Weights of a small segmentation model: encoder layers 14.
Rows from block 2 of the decoder of a small segmentation model, named by matrix and row number. Each number is 128 + 24 x the weight over its row's rms, rounded and kept within 0 to 255. All counts start at 0. Numbers have three digits each.
Before each channel's rows are labels from the 100 images, of 14976, where the channel reaches its highest value: "patch colour" is the nearest of a few named colours to the mean colour under the peak. Only what is clearly more common there than usual is listed. The data: analogue clock faces.
# conv: 3x3 conv (decoder.decb.0.0.conv.weight, 128x128x3x3, standardized in use, each kernel summed), inputs 0-63

patch colour: black
conv.117:133145086116131159140117123131091102147093166080140117194126064123119099142125121120144118156135157083126166139191151140139089145103117155122115132127105122146099160102126123100149104115165144

patch colour: white
conv.55:183124105119133127091142124093143160133141096141112138140100122119150114124180141158146160109101145148118187113105096114123174148126095134078098131104119074146144096115126101104114129138139146

patch colour: pink
conv.79:148153142130106116147116159092126149137118102128133140151130147099145145137097175143142149131134155173089108112170100126121080119126118114133122127139135156135126092119106154132140158114115126

patch colour: grey
conv.96:112129165128147109135163162148133110147160074138085139119131149122108103145110134137167184116130116171104132142097159137125171144153140125130108146153118155158134133129111107141122131150076140

patch colour: grey
conv.42:099132152114100131098132142120161089120124146122105143109157083147118150160145095121121112079105124125105133154136105111140114146095157106148092141121107140130191123108086148095100141138156164

patch colour: brown
conv.120:124117149132106119123094083139084155113109131146157095155141137089101092132132149146106101140125105157160134119156154147167164146145161104101164101148115150167117086159169126155121151119130077

patch colour: grey
conv.8:153089116134121126148135182158143147161148127128161158134087150151118136102133183150142137178150116136123097153151139130093142083100080147112150137136108123126079152157185104135122112128138101

patch colour: white
conv.6:117144088154131107137132146092156161100122116138145165109120144147140101163122165137094114107149142138114101158157126093149178124143097126092093128145157129165140123143112146112176178135177127

patch colour: brown
conv.57:153099115170104139101124139133122172135094102138175148125140140115101152144119088172121151137138131097158192135111148118145150155090158151113123131101107127111101149113108118121118116118122115

patch colour: grey
conv.36:119117162177161107142123076090136122116111094154164104166130123113121111129091164092122132089158144139143171095143155133148143150127108129113099084156159145129129115139132118118130142121105105

patch colour: grey
conv.115:114129162119112128123132129123119145130105164114154086120127128132082071133169129125131126090126108148135097135162127141114150150136088106177203106137127137171123091144142089120105110156141150

patch colour: black
conv.92:122134151180138128102135122096163121121144077165151183089180108155127120148160076134103102103163127135156154149126169085121121135158120122140090101113168153106108103133155165129087139114151092

patch colour: pink
conv.90:124163143124143135147139144086176135118113115139124137137112134126104133142162192151130128095112169127119082150136099119173151159151128147124139119159149179155121106127127142108145121121151126

patch colour: brown
conv.86:108156165090109139117143117127108120122120181145129087154119086093116158178140118109152122141130076178119159147136084128138087123128134131096144145142085136127133140111106113130097163104126151

patch colour: grey
conv.28:134145171129112146131141141135116167127110149147121067110139119172112098117161099126108085120127078140139141127105127105128142137137087156128127109159131118123109139152130092124156126129148096

patch colour: grey
conv.63:149130126126140155130105134172176163156144105105155105130122096124177164116100184111140176159109137136120127116163073157147135142145075127114121151108136143162144075167114134163125140159121124

patch colour: brown; black
conv.60:116133152074089130163133122135126112121106144122122121153090092102130125140166126095181150134136107125115142153107092155136106099139109127101134095126106106133141157133125125137157149116151152

patch colour: brown
conv.23:123149144157113138180126111139120142152118127082102182124106109146115095107195147137151132157141103072112138152115138110127129115140091152178124104148113121123137120155147154118097129126124124

patch colour: brown
conv.20:142116131120090117106148168127137136153150090129127124118114138133127101091220076123102150084105146119160152180102150105145138131158180121119137131115107132153128121112148121106121104105103118

patch colour: brown
conv.85:116149157094116191121125113138145159125101101122128133114146122149110146092135176127147123149129141097121107102133137122168139099155129117126115145132101117157139141104126115101149136100113133

patch colour: pink
conv.103:097101126172108124144125139110124123175161099121119139089120190154145109110121116154149110123146113160090101120102145139120177107120151114138134141157131141159131101130144121093140122145091105

patch colour: grey
conv.68:136113087161166122108139153131108147102069149105130115114128148133141090106093144137101100124096182108141132088187148118116139146145109175128136130160136131125078127130149152128141134150125086

patch colour: grey
conv.74:111102104158124136105115154112164099116161105114136145102128125164125153122148114137125112144138142117119153111109123126100111114130142134130115149157130139091172104156107146087165100132144132

patch colour: brown
conv.40:160141153129114190144175164148087123113154110128131156161170116119116160074114116155124125149124140109110125140134113079131155145157140114160129140127102120092142113161161128141124116115096141

patch colour: grey
conv.13:140145099128164120146148140095127102137098166109120114129118131112123085133126109138107126127165135160128163106157148114143125106124118124118135106177111145097092093161160157101126122115154124